Weights of a small image captioner.
Training: nadamw at rate 0.0012, 5800 steps, batches of 48.
Rows from block 6 of the image encoder of a small image captioner, named by matrix and row number. Each number is 200 + 40 x the weight over its row's rms, rounded and kept within 0 to 999. All counts start at 0.
After each channel's rows are labels from the 100 images, of 14976, where the channel reaches its highest value: "responds to" is what is common among them. Only what is clearly more common there than usual is listed. The data: made-up ball-and-stick molecule models.
# pw: pointwise conv (encoder.blocks.6.pw.weight, 320x320x1x1, standardized in use), inputs 128-191

pw.155,189,161,204,190,233,217,203,253,232,240,219,204,150,201,244,158,168,209,195,169,267,193,154,186,221,212,247,199,194,251,231,176,212,176,183,216,132,196,154,240,220,168,180,227,200,122,251,176,244,200,166,228,230,227,268,223,186,183,211,162,269,234,263,223
responds to: small balls on sticks; purple ball

pw.191,188,173,135,167,219,218,191,177,259,253,322,212,155,174,228,170,192,214,181,250,305,193,203,180,174,262,241,188,166,170,192,188,263,183,247,191,210,270,132,213,220,151,113,200,232,193,215,175,234,193,217,222,240,173,254,228,204,210,200,206,206,267,292,210
responds to: orange ball; small balls on sticks

pw.41,198,154,171,202,262,194,245,257,175,180,166,219,192,171,200,216,224,169,225,163,162,208,243,169,181,198,213,199,114,250,231,158,164,171,244,253,226,232,127,233,166,270,161,161,220,157,157,130,225,245,185,229,211,146,134,204,276,208,220,238,174,119,182,204
responds to: purple ball; small balls on sticks

pw.294,199,242,163,230,186,168,213,196,201,219,183,247,260,177,164,140,144,169,236,257,58,203,205,250,285,262,240,205,247,264,194,225,185,240,228,178,131,168,238,207,232,212,132,203,245,220,205,188,206,208,272,173,190,174,191,193,193,239,200,233,175,204,155,137
responds to: yellow ball; small balls on sticks

pw.221,203,178,246,160,197,207,198,78,98,142,133,168,194,230,194,258,210,162,166,228,237,219,135,189,222,219,197,242,91,201,225,170,211,188,274,190,267,250,207,226,217,171,225,220,219,238,124,183,191,141,258,240,187,185,142,216,235,100,221,181,187,261,214,188
responds to: yellow ball; small balls on sticks

pw.272,194,216,270,236,201,226,194,244,192,253,205,196,266,185,167,152,194,288,179,199,120,218,237,200,226,194,224,236,225,162,200,174,222,214,221,169,145,176,221,223,205,231,257,170,194,217,206,154,229,180,231,187,185,191,287,214,189,109,223,217,267,294,164,164
responds to: red ball; small balls on sticks

pw.173,148,189,324,237,181,218,160,216,188,180,187,219,185,171,230,194,194,169,255,180,272,183,208,223,262,175,176,249,148,253,159,224,153,248,167,225,208,193,188,223,269,207,242,153,149,147,241,226,213,202,126,147,267,134,123,216,147,168,213,153,243,141,229,187
responds to: purple ball; small balls on sticks

pw.291,193,164,125,176,205,203,175,133,219,164,214,156,248,155,208,222,173,246,178,264,184,208,254,203,204,138,236,176,190,149,222,162,310,197,219,237,191,145,273,221,155,163,180,198,222,205,208,203,221,226,121,189,192,179,304,211,196,187,163,184,157,244,259,169
responds to: orange ball; small balls on sticks; balls: six

pw.122,224,175,184,205,182,171,222,164,158,184,130,167,207,161,140,176,129,195,213,247,186,218,124,195,218,213,183,238,134,212,175,190,189,241,312,165,311,232,239,292,259,211,206,204,193,237,163,186,205,133,267,177,183,193,162,175,168,137,162,159,168,209,151,179
responds to: yellow ball; small balls on sticks

pw.53,176,241,251,141,182,218,155,200,212,148,225,212,192,219,235,182,213,212,144,184,168,147,208,224,193,225,232,222,216,195,247,211,207,246,245,183,174,202,247,163,203,169,163,148,286,218,253,85,149,186,166,211,257,245,178,182,268,124,173,190,240,207,244,143
responds to: red ball; small balls on sticks

pw.318,198,208,181,171,153,226,148,225,213,278,202,189,259,202,201,186,183,240,184,298,215,191,171,177,163,239,164,217,176,166,180,155,283,164,194,231,166,237,151,145,166,174,203,158,190,192,171,219,171,227,159,144,244,152,273,198,230,155,187,216,217,283,273,203
responds to: orange ball; small balls on sticks; balls: six

pw.96,201,210,212,250,156,203,215,195,210,207,176,198,167,254,179,164,176,162,294,199,233,192,133,252,186,217,165,154,143,144,162,190,242,258,214,234,181,207,187,217,225,172,72,181,191,139,173,150,192,222,170,204,252,124,195,222,230,202,227,185,194,224,274,199
responds to: small balls on sticks

pw.153,254,232,188,198,163,165,204,154,167,200,221,221,249,166,234,178,194,137,199,104,218,184,252,228,167,235,227,192,243,177,187,181,148,197,161,187,175,196,255,180,154,247,225,169,250,166,85,205,252,283,153,138,196,179,207,221,186,192,187,191,233,154,193,175
responds to: small balls on sticks; balls: four; balls: five

pw.211,234,228,215,158,247,227,245,253,220,250,259,277,168,216,187,263,254,192,242,168,87,162,188,242,209,159,247,183,206,163,160,176,200,202,277,215,163,147,150,155,125,267,137,213,174,148,226,237,226,249,140,232,265,173,198,244,176,248,160,241,225,189,234,194
responds to: green ball; small balls on sticks; yellow ball

pw.156,112,174,192,162,191,181,160,166,155,163,141,145,231,224,168,171,171,178,192,302,198,184,162,158,214,227,142,224,117,169,204,139,141,232,254,153,268,278,186,268,254,215,206,193,195,283,179,173,179,151,263,182,140,237,206,187,211,117,168,198,215,219,101,130
responds to: yellow ball; small balls on sticks

pw.192,198,193,232,205,136,183,197,212,134,213,153,162,180,162,141,174,119,166,213,233,187,162,194,187,205,193,146,251,157,220,164,180,217,259,275,171,240,217,216,245,249,191,210,218,185,230,199,192,215,157,314,196,184,177,179,215,216,211,250,189,211,219,160,179
responds to: yellow ball; small balls on sticks

pw.79,194,204,227,203,141,301,128,204,148,186,249,218,139,253,226,158,251,214,158,258,302,203,240,189,177,196,182,204,222,172,182,143,225,237,194,146,166,284,206,194,190,162,128,160,218,230,244,140,172,203,228,199,224,181,131,219,236,152,162,211,231,194,258,141
responds to: small balls on sticks

pw.81,206,222,118,194,182,117,254,199,249,272,119,196,158,194,184,155,143,177,256,207,152,185,163,201,171,214,216,193,200,235,237,226,268,145,201,215,185,242,103,139,144,208,174,187,194,138,174,241,184,210,161,206,192,172,247,179,199,265,193,188,119,244,188,203
responds to: orange ball; small balls on sticks

pw.290,232,217,149,212,236,260,206,158,187,87,214,157,125,250,230,195,182,198,161,207,255,219,156,203,144,199,258,271,205,187,246,139,201,211,192,118,230,262,135,193,209,140,105,155,223,224,171,174,172,267,254,197,199,214,127,222,283,169,178,265,198,190,210,193
responds to: small balls on sticks

pw.38,168,259,228,236,124,228,240,208,166,233,212,283,193,204,198,163,192,163,221,172,176,219,264,213,214,204,156,188,198,155,176,209,221,254,230,163,211,267,212,185,213,219,112,159,180,225,273,265,195,222,182,152,216,191,207,200,183,254,230,140,195,205,221,185
responds to: balls: three

pw.190,171,211,198,159,204,227,192,278,282,183,207,241,180,193,195,194,140,175,184,233,177,204,212,215,221,179,181,287,194,272,232,267,191,194,185,196,182,104,133,143,227,207,214,183,213,163,186,205,228,178,141,112,198,173,170,161,190,212,222,224,253,215,152,234
responds to: purple ball; small balls on sticks

pw.296,216,186,164,195,230,277,209,282,196,210,225,259,178,145,258,173,262,176,248,212,237,124,180,201,144,163,261,219,202,196,198,200,187,145,230,171,247,276,135,207,169,155,219,220,220,169,229,268,193,213,104,269,178,168,212,214,122,205,167,191,258,191,157,204
responds to: blue ball; small balls on sticks; balls: four

pw.246,203,192,215,179,164,233,186,259,258,185,147,203,216,196,253,213,203,235,162,135,134,202,136,249,204,124,191,232,199,209,158,166,154,238,190,117,223,133,262,222,164,244,280,235,188,131,193,196,225,230,232,216,214,150,125,209,172,229,203,219,185,199,234,137
responds to: purple ball; small balls on sticks

pw.263,202,176,166,190,227,205,139,208,222,127,259,151,162,162,222,138,206,206,223,182,213,245,203,173,261,231,223,231,213,238,227,258,171,210,177,190,260,197,132,238,229,123,243,180,234,155,184,160,188,172,182,158,227,173,177,209,266,198,79,234,128,138,213,200
responds to: purple ball; small balls on sticks

pw.157,214,202,281,173,204,155,194,158,231,174,310,172,222,171,221,179,201,188,272,254,223,177,173,229,218,121,188,222,211,271,224,207,229,175,181,168,211,167,217,178,248,170,231,191,243,167,200,204,226,192,150,180,152,224,205,248,188,230,142,165,245,171,193,197
responds to: small balls on sticks

pw.165,151,178,217,183,146,257,160,219,230,175,249,172,186,230,213,226,169,194,154,199,286,205,215,164,214,228,165,226,204,182,168,270,246,248,250,191,239,308,261,245,241,185,110,193,198,201,186,214,154,166,218,216,199,235,196,223,198,184,130,170,236,225,195,89
responds to: yellow ball; small balls on sticks

pw.3,193,209,251,166,137,206,150,139,276,252,244,248,210,226,243,233,252,159,194,142,158,196,261,188,143,191,224,185,256,203,184,217,206,203,273,178,209,215,143,177,244,223,195,260,238,222,170,224,253,246,204,74,177,186,155,214,225,144,196,221,205,176,206,98
responds to: blue ball; small balls on sticks

pw.264,221,206,280,176,184,262,112,225,221,227,226,167,246,251,209,180,209,130,189,203,270,232,223,193,230,166,215,210,233,209,188,186,182,218,216,271,194,238,283,210,240,134,116,177,193,225,180,113,212,202,269,180,238,202,216,213,241,160,185,188,197,233,241,202
responds to: small balls on sticks

pw.158,203,210,300,125,168,155,141,188,187,153,278,191,287,190,202,188,219,169,185,169,212,185,290,180,267,197,175,192,279,120,151,151,196,167,152,197,193,132,326,214,169,168,210,178,252,342,165,197,208,174,187,165,168,331,206,206,234,133,230,203,153,149,125,206
responds to: red ball; small balls on sticks; balls: five

pw.300,267,196,184,156,226,158,203,170,106,174,266,217,259,228,177,187,249,179,184,205,175,181,182,199,182,215,225,208,261,174,247,206,197,145,216,135,174,91,218,207,132,221,200,219,202,222,178,207,209,171,137,290,182,305,241,232,219,157,204,221,200,220,159,148
responds to: green ball; small balls on sticks

pw.162,221,196,225,155,169,171,196,173,130,189,258,172,299,163,196,214,254,214,195,167,182,186,219,181,283,142,196,233,230,136,185,227,192,192,175,133,198,70,283,187,179,183,209,228,268,211,196,181,178,185,117,162,194,311,227,208,227,151,227,182,157,229,173,167
responds to: red ball; small balls on sticks

pw.167,231,188,154,202,255,187,143,166,275,216,148,219,194,204,216,213,229,283,166,266,155,187,149,163,182,198,226,214,185,208,227,163,276,181,222,204,215,216,185,211,166,184,184,206,216,152,172,199,157,193,200,208,186,142,255,179,200,197,160,201,153,250,252,229
responds to: orange ball; small balls on sticks

pw.71,124,158,297,233,157,220,151,202,240,169,157,240,224,184,175,239,221,207,186,254,224,242,192,187,163,228,160,279,139,203,138,116,180,163,275,178,254,236,224,235,267,195,234,190,173,201,137,169,199,204,302,185,179,184,112,201,228,135,202,199,202,242,192,223
responds to: yellow ball; small balls on sticks

pw.255,151,210,212,228,128,189,236,232,136,214,158,256,237,165,185,155,231,243,262,191,90,181,206,190,184,196,161,199,220,235,191,173,212,206,257,171,177,208,161,204,251,187,234,201,203,187,104,209,271,178,211,159,231,226,243,207,171,245,215,166,177,229,228,289
responds to: space-filling; balls: three; balls: four

pw.80,232,182,271,207,105,192,197,173,187,185,153,198,216,121,150,247,141,171,238,166,236,225,102,146,210,150,244,165,199,175,206,219,191,263,264,103,244,221,215,273,212,195,212,165,186,218,118,178,204,172,258,237,153,235,258,248,203,212,227,234,284,208,182,174
responds to: blue ball; small balls on sticks

pw.177,187,211,268,179,273,153,209,224,215,220,267,201,224,144,203,251,198,178,108,303,154,188,179,191,229,247,198,242,225,171,238,150,176,196,233,246,218,146,178,218,164,187,235,193,160,215,162,245,204,218,229,189,187,239,210,243,196,254,217,161,192,217,161,210
responds to: small balls on sticks; balls: four

pw.297,164,201,175,194,190,248,175,227,291,180,134,206,204,222,228,156,217,212,148,167,255,181,120,171,182,232,236,227,224,258,210,222,154,178,151,219,157,203,103,217,260,126,154,151,171,148,207,222,221,199,158,219,234,205,201,171,218,198,112,203,206,178,151,237
responds to: small balls on sticks; green ball

pw.30,225,180,217,210,246,185,221,134,100,221,230,107,236,122,180,218,213,209,147,187,133,206,243,222,274,214,207,222,250,181,237,197,219,205,231,206,148,40,290,178,129,192,206,209,233,279,174,229,221,203,124,174,165,289,254,211,176,205,228,206,192,196,175,169
responds to: red ball; small balls on sticks

pw.86,188,190,251,195,75,184,261,179,239,269,219,183,260,175,221,228,298,166,233,205,168,190,169,187,203,211,164,184,149,159,190,179,199,203,167,248,183,47,224,188,154,222,244,221,246,246,177,199,205,199,195,153,221,251,192,230,220,169,297,226,116,121,161,212
responds to: red ball; small balls on sticks; balls: five

pw.202,198,219,215,179,220,229,237,208,231,274,267,356,153,264,179,218,192,163,241,190,109,221,173,214,188,216,246,192,218,187,244,242,220,138,200,227,163,147,184,199,210,213,95,169,225,166,215,204,219,287,188,185,131,181,184,213,232,206,221,229,231,197,208,179
responds to: small balls on sticks; balls: three

pw.180,157,166,219,182,152,173,205,153,172,197,164,188,234,173,170,250,169,179,191,257,184,202,161,191,233,200,164,244,161,163,136,190,185,252,293,172,275,238,246,321,255,214,179,176,202,213,189,190,199,144,252,205,195,228,150,197,188,141,189,163,192,204,177,128
responds to: yellow ball; small balls on sticks

pw.102,173,216,171,134,184,166,207,201,192,221,198,158,270,185,220,268,160,242,185,227,220,243,216,207,143,153,197,180,215,195,184,258,247,170,219,182,121,168,166,210,136,181,225,213,189,271,206,240,246,226,137,168,239,272,188,248,190,259,249,186,166,229,162,97
responds to: small balls on sticks

pw.319,196,172,279,189,187,179,171,172,294,162,231,180,233,154,233,190,181,158,173,178,161,155,223,208,225,158,168,145,209,166,217,172,170,190,179,199,199,169,262,172,154,190,214,156,209,238,169,252,204,182,190,145,164,204,185,239,220,251,189,131,161,148,155,219
responds to: blue ball; small balls on sticks

pw.70,209,175,182,177,154,196,139,185,181,103,216,213,241,201,179,221,249,202,150,184,180,216,144,85,138,159,123,182,210,154,192,154,262,204,215,215,209,231,217,228,228,200,273,155,132,237,254,131,185,223,240,147,196,210,275,153,212,223,224,155,147,223,205,182
responds to: small balls on sticks; orange ball; balls: six

pw.277,200,229,195,229,231,133,255,202,172,234,221,204,170,163,191,172,228,147,228,149,152,161,206,267,258,204,232,208,210,195,201,257,175,157,139,193,179,115,169,154,175,207,242,181,231,152,169,247,174,213,149,155,165,181,186,222,269,272,243,225,123,149,125,169
responds to: space-filling; balls: four; balls: three; balls: five

pw.262,176,181,197,185,134,229,196,215,216,179,234,235,227,135,251,195,263,193,250,178,188,220,243,157,243,168,218,186,176,214,195,225,177,149,193,124,172,186,222,160,187,135,311,135,210,223,196,139,163,161,186,184,222,211,205,209,255,137,173,214,182,154,194,168
responds to: purple ball; small balls on sticks

pw.234,181,167,156,237,174,209,192,153,191,135,225,146,159,231,232,144,199,183,187,264,271,159,198,170,217,169,207,174,154,182,175,151,216,206,177,230,193,230,151,192,176,229,131,193,238,201,191,163,151,239,196,176,232,153,140,197,289,172,220,212,211,185,200,158
responds to: small balls on sticks

pw.220,168,223,186,234,182,162,237,134,123,200,196,250,213,208,193,160,200,209,241,145,191,222,147,285,159,201,216,181,221,156,168,209,229,251,173,180,220,185,225,207,184,242,127,171,184,157,263,272,156,274,124,187,165,208,165,178,165,346,228,209,173,199,141,197
responds to: balls: three

pw.61,182,209,219,168,208,200,209,248,127,147,293,250,216,178,164,306,254,201,187,179,218,195,157,206,240,162,174,207,160,132,191,167,213,243,201,230,235,246,204,229,234,251,251,250,162,203,225,205,170,171,231,240,234,251,215,243,182,200,151,152,233,210,193,236
responds to: green ball; small balls on sticks

pw.251,170,184,230,215,146,166,116,153,197,179,133,146,206,158,169,157,110,238,229,296,181,197,161,180,243,213,160,242,191,168,167,189,181,198,299,160,259,239,218,246,291,201,199,233,200,210,157,170,222,187,281,151,190,196,237,179,211,140,167,124,189,253,160,162
responds to: yellow ball; small balls on sticks

pw.84,265,189,158,178,310,184,164,145,162,182,166,142,229,217,137,168,182,170,181,267,153,208,143,157,181,236,308,238,167,195,300,182,177,167,213,155,254,236,156,268,219,205,148,250,183,231,161,196,187,151,233,314,165,245,242,184,182,179,189,230,183,177,146,141
responds to: green ball; small balls on sticks

pw.141,158,196,283,188,191,130,217,172,142,200,174,143,259,123,127,169,228,170,230,197,158,205,218,186,186,192,182,224,225,124,220,228,180,145,259,98,249,141,250,323,271,214,250,210,235,268,197,207,165,125,293,178,117,247,176,184,239,185,200,220,146,221,146,171
responds to: red ball; small balls on sticks

pw.120,146,199,223,225,222,217,181,246,151,125,153,209,243,181,188,206,259,245,205,172,161,168,200,226,230,195,252,233,199,275,160,233,123,196,171,236,234,43,167,211,238,163,166,187,201,192,219,203,259,188,183,178,191,183,145,179,193,133,198,133,204,206,217,242
responds to: purple ball; small balls on sticks

pw.118,216,241,162,185,70,222,240,231,255,177,239,190,155,210,253,236,274,104,227,164,190,229,183,215,207,248,216,249,211,266,201,226,229,151,153,216,205,154,169,201,158,196,237,230,225,231,236,170,198,207,130,139,175,144,191,216,256,232,191,244,248,169,251,247
responds to: purple ball; small balls on sticks; balls: twelve

pw.237,196,184,239,206,195,201,171,171,153,177,119,138,192,200,190,190,155,188,218,230,225,179,129,190,210,193,189,209,135,183,214,179,196,237,305,137,323,269,238,298,252,192,174,191,190,243,175,166,211,197,291,185,196,211,169,209,209,169,186,164,192,207,133,184
responds to: yellow ball; small balls on sticks

pw.286,195,189,266,234,231,207,134,133,178,164,123,190,224,172,206,216,201,212,230,203,173,193,172,189,201,200,205,255,205,179,158,136,243,214,232,188,238,236,256,281,255,207,183,212,170,308,162,215,257,155,209,197,235,175,181,193,191,153,169,139,137,232,172,222
responds to: yellow ball; small balls on sticks

pw.168,221,189,196,169,180,203,189,214,188,190,150,155,177,276,175,202,230,199,196,229,278,207,203,223,142,207,178,232,201,208,173,170,261,223,187,203,188,206,211,225,171,120,196,199,211,147,243,183,174,190,208,228,265,122,203,209,229,192,193,240,203,232,222,239
responds to: orange ball; small balls on sticks; balls: six

pw.26,204,184,212,157,108,221,216,239,152,278,240,177,202,182,165,214,230,210,177,194,164,228,275,187,222,271,212,173,264,175,251,134,206,227,290,194,162,201,194,177,162,230,195,155,236,268,220,226,270,228,174,178,224,177,209,222,188,225,260,187,230,194,201,166
responds to: red ball; small balls on sticks

pw.40,202,196,175,177,132,214,228,184,184,137,232,169,216,256,220,204,244,201,178,262,244,233,165,176,257,229,146,204,205,191,203,167,238,191,186,162,217,166,210,183,192,139,115,194,196,262,174,159,169,230,204,184,199,242,204,201,285,124,132,195,174,221,205,173
responds to: red ball; small balls on sticks; balls: five

pw.136,181,189,233,202,221,181,206,211,246,153,116,173,212,166,207,193,176,199,187,242,181,179,176,209,173,163,167,198,139,200,179,233,229,157,295,190,243,160,200,218,148,148,216,206,167,251,173,199,213,231,232,193,191,208,102,233,189,197,162,160,200,200,193,178
responds to: blue ball; small balls on sticks

pw.134,211,237,143,218,194,117,163,131,223,247,209,141,185,146,208,208,185,230,182,257,171,190,220,170,159,134,255,209,186,233,256,144,328,194,200,164,223,217,202,206,105,184,160,210,234,217,153,234,239,185,175,173,177,138,238,207,246,227,165,250,154,313,198,243
responds to: orange ball; small balls on sticks

pw.267,273,175,102,163,245,197,184,172,169,182,226,138,208,213,138,220,211,161,183,257,129,204,128,189,131,263,274,222,209,220,293,150,173,113,177,155,229,183,112,224,165,233,190,239,188,173,183,193,178,170,191,305,214,256,261,189,190,178,182,272,172,201,166,176
responds to: green ball; small balls on sticks

pw.73,203,210,206,204,130,186,179,176,242,145,153,199,284,189,174,155,167,208,127,168,215,196,191,187,237,202,193,212,157,234,231,209,164,206,216,149,287,175,188,236,181,235,105,182,218,132,233,229,243,143,236,207,191,222,152,195,143,89,203,141,118,132,85,196
responds to: purple ball; small balls on sticks

pw.210,191,217,178,226,243,188,204,178,204,181,256,282,223,224,166,172,208,170,222,183,178,176,168,235,199,286,226,262,192,185,185,206,267,242,214,218,159,201,159,194,271,235,162,195,249,170,275,224,240,249,202,166,184,150,218,213,190,238,261,242,272,266,197,265
responds to: balls: three

pw.302,183,164,256,171,191,243,153,150,230,123,207,191,179,184,253,167,130,201,222,231,214,170,131,159,280,171,201,235,183,305,199,286,164,219,184,118,216,173,163,190,260,171,210,158,169,130,234,233,276,165,225,151,261,180,134,229,135,200,184,173,189,142,166,136
responds to: purple ball; small balls on sticks

pw.127,222,156,245,249,244,228,210,164,211,147,215,162,189,148,213,176,164,228,217,257,232,231,214,199,205,110,275,180,159,288,254,239,199,204,212,124,144,160,233,211,192,175,154,200,218,125,212,228,207,204,196,190,224,120,230,205,164,217,139,140,201,229,195,186
responds to: purple ball; small balls on sticks